A small class-conditioned image flow-matching model, trained from scratch.
Training: soap at rate 0.0029, 15300 steps.
Data: trained on small renderings of single solids in any pose, 395000 training examples, 14.9 epochs.
Rows from block 2 of a small class-conditioned image flow-matching model, named by matrix and row number. Rows with one number belong to one channel. Each number is 500 + 25 x the weight over its row's rms, rounded and kept within 0 to 999. All counts start at 0. Numbers have three digits each.
After each channel's rows are labels from the 100 images, of 14848 (inputs lightly noised), where the channel reaches its highest value: "peak at" is the part of the image that holds the peak. Only what is clearly more common there than usual is listed. The data: small renderings of single solids in any pose.
# convs0: first 3x3 conv (model.mid.0.convs.0.weight, 96x96x3x3, each kernel summed), inputs 0-95
# convs1: second 3x3 conv (model.mid.0.convs.1.weight, 96x96x3x3, transposed, each kernel summed), outputs 0-95

convs0.55:490505486491475458545504476491514496518500478529508491476528495494468514554483516485523502507482552504512468515515484493523513495444473500521504482456539492506497494502513470461477490477480461499432498511495515475483496470490495494486481523487484493418530497447480485453505499516463459530
convs1.55:521476510467501462498483494508544503504463511459475497523523482556495494512513562523544479473496493518530472464467482527511469475472503521478465499551479471527479513527481474490512502483532478472533478476488480495493520540461478525537511502534519508488475487488518477513514529460547508484
peak at: bottom left

convs0.53:523502471448489515462515502480521503503522506495471492490509483453499478510498505518483533470509455506514460436511498515497476468483503500491515493471501420511499472497517472474503476520478491497558503511533508488492500489553490481482475483557462548444488500505506495530499475488480492460
convs1.53:463498478445506491554506511485534489501464460514511504494487498506508478512507509500526454490411506490531518470512486494507534530477504510505480504503483524520491484516480431518514518516477524531473501500506493499502594530464495476505519488530495537519516499479520476504509481511484490470
peak at: bottom centre; centre

convs0.5:479546514492493528485486543472486519461464470454499468477447469504479479479500481479507487531457512494497497497451531532469509517465486495521460477470530590524491476508479470486492499496487520506498535501518522528546471473474518507506505517509506485508498509490509467482512512541496532504
convs1.5:512480489482500484520463502513506495530528515537499575545537518502525528517477545512510486497488480529500492472509529505490519469489501498466510580482521512507544495482499487545518497502547486485463484536504482456489480522504548534480478540495510523524485492499486490477470517478547512515
peak at: top right

convs0.51:512489455491476485510492501507487541517527518512504535525485535458499448498504472505522530484477488462479449540509465479519486498486501481498521510464489459497510475495481454534509488505449561493514504488489512538502514470516483502475490513495556517530472531450470498476479508466488549494
convs1.51:516519543477518525436519486524524482492479474523498494478524473507498504493489506528494502512503494491522480510490524519530500431446476535515485526531524534514497532513550513487469510490519491584495494507483471462504468520516563501495504487508434499490516497509518528512484482494513477497
peak at: middle left; bottom left

convs0.28:486459497520488538459509506451485503504506483511477477517507513468505502446524491498471495485532466487475528498490508474452530503530509466501482508508525529478496511507499460511496469469517530517580508486540538491502485480500486540535491543482489460473492520508513469518510516512556526544
convs1.28:530517474521535552568493486497499506503499516487523477489490516511482530558478498479497492524482499502532454500546495505482510506560536511504540512464492501487479467477489499496444490476493507469471500491506468506520499498524548433483482477479495490501488468513530554476495482516472496482
peak at: bottom left; bottom centre

convs0.9:485497522511505518515495503499485506505478505521517481555520532509502503496496456449529486489443547468466486473498482492484543522505492458495437505514517489492492499517503488483467518475468482513505518501494543537550492475523508470513468450469457462473461479511474472517497453472487497513
convs1.9:501505482519480537541509516470491529506492475503500537512509472492439508501485518480510445532536470465510467483497523488481493510528478540490518467507494529460509532507485511528524524507522459511501506488449491445492564525528515518526518526524450520491545529475498502489519500505473471498
peak at: bottom right

convs0.93:502560486506484483476505544528491520510485500495521567507513491472471468487555504482507486483509543537519504487515527480463516475481495482480493523511502612488498491537483494494471534487487482504526497507524521522516515480496523488470489498502498459512484517518506513503510530487544530539
convs1.93:480460526456525498483500464487497477525502485478496457481551517522545504508509505495464558501474495523491547478470502534521466506495482527499467490510521489528510513476516515506545429519517527470495512501490469497445481493483467534533538461504518539539503489495531483505502493486509508489
peak at: top right

convs0.0:496505469498473484525500550549534480517490503507498480500502539502512488432449475504503497496490499467456536568500496494520504490504472468527538508497490412514483486455516481490484491456496484465506520475489475499488520512503490503537517524483497511518472490487496469468512495488517496450
convs1.0:508468473522525493469484494489472511442495504510511533476472478494436480526544475439517516467498496494527517487505487525474486497511507533476504496493531488499563502501517500484489495490491481546484484531523509489486468479482514490461471491480507440478522499552523540515529527483517514550
peak at: top centre; top left

convs0.90:503530543521527436471500488504541553477502509509523523499491494529460507544492532515526517527511504476527513488515511465491500494465455496519492463516519470475507476521484463443511476529529499497486518491495521502468484490460534505466462510484518529506562508494498479469502473525529498465
convs1.90:505484475482540484467518495494466525521484512515488460511522530470534464460517500492501523455491550547493492488499470531495479534512524483495512485420504487505475519479525522524515472490523480486489491539527506469510467469521478512527500480486491485508448487539496506500477531442486522534
peak at: bottom left

convs0.12:488492472514478411528501471478476480465469487453529510498438436496464502490479487506457488503468498492492474470495506471505516516486491508506491518518528467548556532557520499505475507466533477482502491503493518512511478495462507517525511510493532504488523485518499494491491494505506462473
convs1.12:505497505521513547514518508490544485497505540531451485505480518455514506540463506375488456499518528488528496517532503495490492476493525489501477504489516508446493514537482511481514515507484516503504497481479501483480528516481484467499501513511484486472445534466500500508526514515474493510
peak at: top left

convs0.76:496498487442507532486507498451490471499475510494493517496518504473483490563530483505478446487488458496490509478525492526454555489514541524495413511501522518505502503468502522513488497507460515475485471496505513510516545498509493487516473506551493484471499552527506511532490510521475477527
convs1.76:513491523459469476499482530484487537522503509524509497487492516529542539516484527496499527533476528537504519505467554472516490521492475451495486509520529483512506480494513508490510515462545516489495518462500512498500476517486444528510535517506521516502465466445471553435487455477490497487
peak at: middle right

convs0.47:517515503479473468477477525511497526496482481484471504461482462511526518494525534517503513513520501531521505435531510539494545483510556505473512483512506404497474485535539500523517507526514497481454509489512536518501526473527503480477508518508486552490509473505498487512512488499548475477
convs1.47:512518475502532495482506495479506502458489491581544496491517511450488485529497506512502489489535521491464490480504459435522499516498541519502518491490506525530558505537503529491486538480455513484525497502533488499547502472497493512495492481501434489525490560492512472505515506526513503532
peak at: top centre

convs0.59:485478486556455512560486506498494469505497493506494536482524492487513535509475504489523499506518546528509515516522514510489509499471513521543526501479488434508476476480502484501498487517475483524498492494438475501535468504441449506502497530492535445488495482527504560526491497532532505512
convs1.59:530580496540516485451510494497490514540483503480516468510484457526470510490487531494517498490495479501495450487443534487502491512518496517475484513570513493477512516533507501507494515483465522433510534487544507549480486498502457497512490493461501510505502508468518467514508522493459501494
peak at: middle left; top left

convs0.45:442485467491473478511497482477466493468488488501472499448479474473467517539474480488464482541509490483532490482465493524490503509504521465490465504502524523464479480461505475515507523499455511458424505469462530511518486500543501521476526537485505487500528513514467467498530505536484501496
convs1.45:542507507484493502457484517528515522509524504530481513516502527467528495482521522532483488494479541455518482501482489482491502493517485523462502479469517479485537514586528510460503497497542529499506504505513518511491467488510483481519492485445451490500485488528497477447522484439485552528
peak at: middle left; top left

convs0.94:479479529488498515501521544474479515494532502498472515552514494506474495505538507534505497524497539486470459480475538541530512521550487557506523472506488426479508499505505571505470468473487505500486481512509501522488464522506492460525508497511482506507518508462526531534489512511553504498
convs1.94:481552474486499466491511487512482461510469508498508468451488501463509509472519460481476563467466492489532487474481458467483505456458502486505465525511490499506485484509511429483495525459500497506493504490481550499516530494438492499515501506535477467502503491534534474495529486489507504524
peak at: top left

convs0.14:508494519507499451538513522505516507490519497491532529542468448592499518528445501488521482535512498515546525515490502477502478484524502513506495495516529523465484479499485498433490488450505462500488508475481477521500513500496493513496505522521479532495507458544520487510518529519491486448
convs1.14:505495509542504529493518499539493504515496503495506467500517559431543507438498493525478559492464525477457455490497537490520519544485496501506514496437511506524498532490544482530490493490480474471483515526489504517518501498502475502477516475470524516506505526454522496498485455503528514521
peak at: top right; bottom right

convs0.72:517457506501503533526478523493482473512498504522511498479516512499505483514477509491550503541477512474509467517491470507497469489436505471497522504516524521474498477468514444498450515500472499507478512485538497469491470454525548510487550511469538528519493505482492423455485481528481505482
convs1.72:491515517446504529496478501542505528510489507495502495505492517541531487475516537474476444472484498535556526492531499503508523497497469494509523517462524483564472496502525499522523475493531521494521551516498522537467458498485511494488501550529525481529493502560497483521532501482516543518
peak at: top right

convs0.29:508492494482492468475506474523504454500531483517517517487513461486505449512486485445481488499483528543512511533492522495514487510538542516503505476444486575496489442514530464483474513470512512505482492461485466511514490467455524525490499487500515503436505494546475500487489493499468511496
convs1.29:470514516550497528543507521502485589544456456481496543467468502502475501523473500480500487516490478470518541527509474482486524503518496503495521490465483487482492503454489493487472471531444521510524507495498499523503499504533514523476518534472513506476513498446481526512477487512462476480
peak at: centre

convs0.6:491508500453485505514485494489487491499478508509488529479469499468475496493492479459463445474481515480524489491472499490419484501478484486480518503537520464463500476488486435474493473493528492477464515471482493499503477453417518507506514501480519459502526518463485476473508505520483530503
convs1.6:500474515509512534467503496506514508516515516503523459540519527501512549535475520514519530528514513541496549474446529501512477500482531518516520483447480473551493540513556509518522516499536502461517520525522521525549531510507456479498487490508489472486483510513487498489502462488445513511
peak at: top right; bottom right

convs0.50:493488504461488518451492500485491525517498501482484488522540498475462485439510527492489487523475478507488484478535526536514535465485514508501480506483532532509515487493474456546510515563502561502464542468533528496492508505547483470503478507510488450480519526520506529485537518531527516505
convs1.50:505529536543505494511487512542516464539567513520519497488466493529487543560467467493495489508481493481481519522526513504483482518467513495506516451527482499513480451517491498491499473503476504474513430524486473519491494495523530522516568500525479473483488474483469475488469501470501487506
peak at: top left; top centre

convs0.10:486496494484459488479471532492484502497494498484506511471501470539472448474505444482506446484542501531493471502521552487512496544485513523503471524450530518495510535509510450520529507483493516504487480448499469507530513466481508494503470505452503521536518455513511455487519534524505499523
convs1.10:482508495500555509494533453518513531514496516516537498544524528473507522495513527518492535487500479481498492489472505523472480463474505468470552489514517481485535529483493479513474487449547477486491514510450526469514427477511511505483520506547475495529485490520509505473544522470515517468
peak at: centre; top centre

convs0.36:517503531479518475504544503486474539509509488498538565477508493532497503465537506518495533472474462506488472452543498517500474528468566498484530478490488540482497490514508464494530493515497516481487533488503540495509541450498453469501498484491508474454526527509496483482499480523463518480
convs1.36:485504438515520507490500516511539482459450493494491472481481492493514497526514456499521568494577508475505507572509491491543536494484489493528482512499517476521493489506473545499485510497491501539477473551477475484506484471470520495491498507511491509555513512479506543528517513505512483491
peak at: centre

convs0.84:484499507480509493451485470489521521498542497493509508472495511486479458536493492493485561496471459507492549540458473514496487493513541497480498501514499494495481492518501517542483490504516449535411490559492536495464506509497497492532492471480518511470478485478469500456498489491521473467
convs1.84:491470486527458472491494558459485480503503509494519473518475444484511529467508497511481493424474489496494524512471504490490501486431527527473519497479488468538498495491537473514519484466488563462502491474458521480487484453501498478497496493536508509497493511534490495510502490465533527488
peak at: middle left

convs0.26:497473513528500541523501451497508472543534501501523542518555489471513558487473491532509504515498473502482545494513480499518515501537492498456477504488516454503497505494493559476496490468515462477491507519447530493531515498438522510489448494496499506473479489487483489505524544507541506482
convs1.26:497538471498503465504513555498516521476497502476509493500472544518483465464494506455491505473536478493530457488524511485485461512501492489507475505455509539467490484488489507546465500497421459515512519479500491486542500479510490446493543497474480508504508539562507522476500495515517476504
peak at: top left

convs0.75:515501500451506498435482502501507518489506489469502506516527492513502512502533467465461469527509485485488482501469541506505490486541480476514504537480503475505535478522492527540554452497500548519520445496497496483494506472467532532506507482505530485517472472503507521447486486427530513491
convs1.75:500454444486521491543471544511469492520462491519511489495500498507478529499518516530520434520471506497501551517485457515513509496497505549464494502500481489506479513508535477502523483515480474474503500481512482496526552447447489488522501446519517504524500495526505491504520489573487489512
peak at: middle right

convs0.78:474494474483490538508495505509446538507503518487494484513529504508506497493539446503496527511447556492508488463487487495512541516489532489505478502516512527511503507466505500502495437437501467466482533484462486466460475492484589507501506494488484475481518460486472496499485489497487478496
convs1.78:473501500469491475459500486467497488509498486529478499487511529495519483513513542496494491489510521539481530535534525471534477523489482516507499502591484485487496471512485501486480561528542571518550503519532532557503469499496493517522491483480512501519476489488526529514491492518509538521
peak at: bottom left

convs0.8:514498512546546469511515488489517498470507541439521517462475488502500500551471496508524481510471524478523463546489487502498513510463497512493522484469465521559508481473484486454465453457513500498491506494496481496506472498425488534506480530489506500499442494493498484476506493485471479512
convs1.8:490474517474452480468445505490484514489496467538476533514488509501449480500532483481486519507492493523492486495478487540490486516511539485492522495530538480459493492554478531561538529501489496496530517516484490461480480506481540496497470566496518515508492506535518504510567521515509529508
peak at: top left; middle left

convs0.38:488540519453521483499544515477468495459489466480482494508522517520533469512528488512482506490476471516529531476486512523490506480496507478469475556460525465545491481543575470519502518525491511482503516499499508493541460460534493510496525478450504500484464517482517497493460511506505482471
convs1.38:501486508538458518521500484530485503483507508545523542508478502468488499532488508459497517516546501489461470521516469466497512511511537504530546443488428519475540504466456476522478496496475509553458501503474495490483515502514513480494481495497501491500533565512496526496515479484509465502
peak at: middle left; bottom left

convs0.2:492483487472518492529485508520496480473500517493505524514507538473480510542495470453494469502547475464474465514494501464495515500443517516527451481517511524499483525484524457495487523467505477537461515479498496512502475432500537500527466481476481503458501476541498439454489516487498496511
convs1.2:517513517503481507515506500495485524468479516533502475469499477508505514472539564534511380532532506505492471489491509482519508487480512498494454541497491524518509451505499523508495509453472522487504474487490503508536557497520455525497525505516491536509502510478481500511508497502491460490
peak at: bottom right

convs0.79:486507478481510485555461482504471521514475480502491480510514512515509516479502512463508465511459528497506441511499489485503464499509489509505503478488501469518528464495512510471524534529488461484516485472507525472530488569453541489532508495544481521477494524470525507410481482508485479507
convs1.79:492505503546494456459532498480491473471488480510540468478500498498485483454502507519505563500518485479470507498450490501487472534497497507532513501466527508483500512510498516508497455499501490502430504489477505514462429460527447479472507490485487456501503513547515519511507518452491498520
peak at: top right; middle right

convs0.87:500507509507499474469504467525516543505511508504501455494484493505496495549533503527518501482441493484525488505478490510445466487492470512493473487499463585484519483498511525496495518430522454507531533510508484504505506505460501508524516494494476444451515505464490491527512466525501518529
convs1.87:534529480477524544517522549486498495471495485508502475461531490494516483423514459459465557500533520474489498497491511503519527511507515544534485482502527453509476470485491497471513492550487528446475478514493555503500532516485502540510479489470487520514500499501517512527502523482515511504
peak at: bottom right

convs0.46:495532565523512479521576476501474476523471472481453461489509502522508515506513508476508496493504495502513504531484487509482506476467518434481494539487517492511521467542532479486494511491466469457499498463525492509534566475511521484503540479472536513507517501518519524509486535499490480507
convs1.46:486497453519490506433475509531506506449499524532552533501495531453481524494497516490505487488530525473491531486483487492534511522534531541507498538505479474508515541501474502475469504510491507540470525497476511506456484463479453480525495457469478515504504566510495532513491500489494521511
peak at: middle right; bottom right

convs0.83:496496463483482499506443501475509467486509502536566514534544483462543501507503503459491531517491517472480478481496461505505471520526498527508504452497463427496466479529470503479490480488476517501564516506463515507519523504490514535497466487511489512511529519469468484517517492504470529502
convs1.83:523511486514488507463483526515466493505507507495516547464481513500490496515487483482508483485526503522541543497577496478523538511504509521499513493505492489496513465482499496480462508484521495513441533469470489511458509523475552469473564489449526498486479479534527509484493492543509494557
peak at: top left; top centre

convs0.85:452471497470482507484488499488503503497445486488466459497512489471502491577525486471493503547483503475482470510506492455458551526488493492526489475506501522493468491504516467529476511441493488534505501486494544463489494471503504484487491546441463475511528469507484500486496484511518517536
convs1.85:526502471441527495550482480506510512490514480495474511527491517516487469464520467519489467501500488468503511484499461493491509515570504495472510516489483483481472525464487498478487490471502522495558473498484501474512495522482517529494467498507556532539483417463497465481501499509485480459
peak at: top right

convs0.82:489501495521497481508468493487498501508455508515504448492479506496476530504503512526487517495468422560490483461510515468476534476462513538480468515482476545501509508550496454509482529514502535514508482511508482516555480472510474487533464522481510520500516523533502441488512537484514497498
convs1.82:527528517511500484472543490490517502505541474513485530550545504539509501497524488516533443537499521562501516528487497510530513505485500453501487524445519516541509505490534486534511445469543467464506513520490505496470474496486473501505522521532531520499476460482474486478489484498466499486
peak at: bottom left

convs0.17:480501498452518494530506495510529473498503518551544498507491483408496481484459515478501484477492511541524524448514508470526486448503476476478559499496543598458511517509475506496490508504497479510504503486503500499515516491485471508506524488483507479505489479470498493490513498491479494497
convs1.17:519498498497503506480545509508510494489485484451498503514532499444521474507525447550470547504473472528471458536534515483499494512511519531519534502457501478547508484472510499498508509511526508527496508525526519503436464498474499478471485504469518501509583476526516484490484481514519516505
peak at: bottom left

convs0.57:484489488533487507446502486462487494503500501490493483483526479480540464445493530527484521503547516506497504530494505490519516500489529489510481499466488477503513463482476535446521499482518481540558503531473545505488482535497535479502449532535508515489569476524538500522517479472480496487
convs1.57:484491474500495503551516534488533487502507458482483510479506477503481481508485502504528495477490456470473486463479485446543422477488492532513512490490481495495503481500497435493479514486460492429539481536525481496524482506524530541497536524503507506502493468504497497526491511530498482450
peak at: middle right

convs0.15:488509518455543480500518533509483466442517550477500505489517498472535544507471476547519525519505558500507539476556488559527508496494467542476524485502499521529496498483504475506508501443503487501450501473509519501486540523521523489505506471501503513509507525491492525524476494479466502523
convs1.15:500512481510450537529490482479480477536549439478541522476516509470513504511474523520474483492466472527466474513471528468503511493496502526523502481512476489490506515468498503493465491489481503482511556552484500509481478478450515469462490486515522526510511520507517494460478478537555457485
peak at: centre

convs0.88:509538531462517520468513545498514522496520495456521570499563545517477524493551500491521472460471522548498501494490494560535486550537463494508461473521451506509495494518493493521489501539494488499509475510509476511528519500491526509483494495496475528509510525507507480506511517516535511497
convs1.88:494466503508513500504513450486465475524494506514473420497435479470541526507485489473486487482460486505452484503476488465492472454451479482541491471470530539514488485516512486486512466501494518459504501473496536489480480497482479459515476504525499484485484488513458513501485483500496511449
peak at: top left

convs0.65:484482497528446543544517507472497521516505502505472486490486512474478504531480524511487512508485582502523474476460515497495507471515470518489498476517546494521490517455515523426552498510480454502491501496480489466523497552491490519506510497486487482522508448498494503531496453463481501510
convs1.65:486521484534508534597503489475515492476496476496528514493476457500490502473501508462499489472548445497481489491492488473498531510503530511490524486483437455474455448516470475502458483470453506520494514500484494499475494517515510479523472507502500467475492523474481532514508533490501482495
peak at: top left; top right

convs0.32:502484443499473483523508465498468492520526477520518478437531485489507490525525497491520509536479504472498499539520498486507481470511553475504507477507493400477505480537475505512483476509463544475506497482481512485502471517482442509521494509464523505500485521521509495477512519535511545492
convs1.32:539502557511541495516513530492520523466512507442510548569452485506488476513495524509477476497517505479524514506465474552480538526513466531502482498470543520543469510496522469495525505515492459506481517516515488514510507482509499481491504527528498471514462442490496493510486500505483466522
peak at: bottom centre

convs0.54:521478512502492459508508477485511442516496515494497489477474494509499507502531501449501475505533486501502471534499474482554493532483514488497460478509496472495483488504497527523498484463473548536481488475535427506494512461496476537479498492455506432550461460497481483487475509483477513515
convs1.54:481501494588514455458494479492492485521492493504520512490491468501491489477480500504546521525524496505464448483444533500487517475559472484487502502503485527476510494505488529516501504493492509475463498502514514520466481480577463490520523494465500528492497470490550476528496503469533505486
peak at: centre

convs0.63:521484492506519441517496500482504501502473483530526475502518525474470506500438473500508469524511511453518505495432522498480520493496493502504485468535525493444465471499509537466532521448461484525461505501477531481496499529481499475492518517533473460546518492497522467509499515541466504495
convs1.63:469501471488518524477504521499490520482521536498466537502455496530471491508500483499497475528467540461513487479475488535488477522504470458508473500466537473505516574512489473533462508451545519489500471498489510533516492494470508506484482440514515519480467529535476500481521461474496493475
peak at: bottom left; bottom right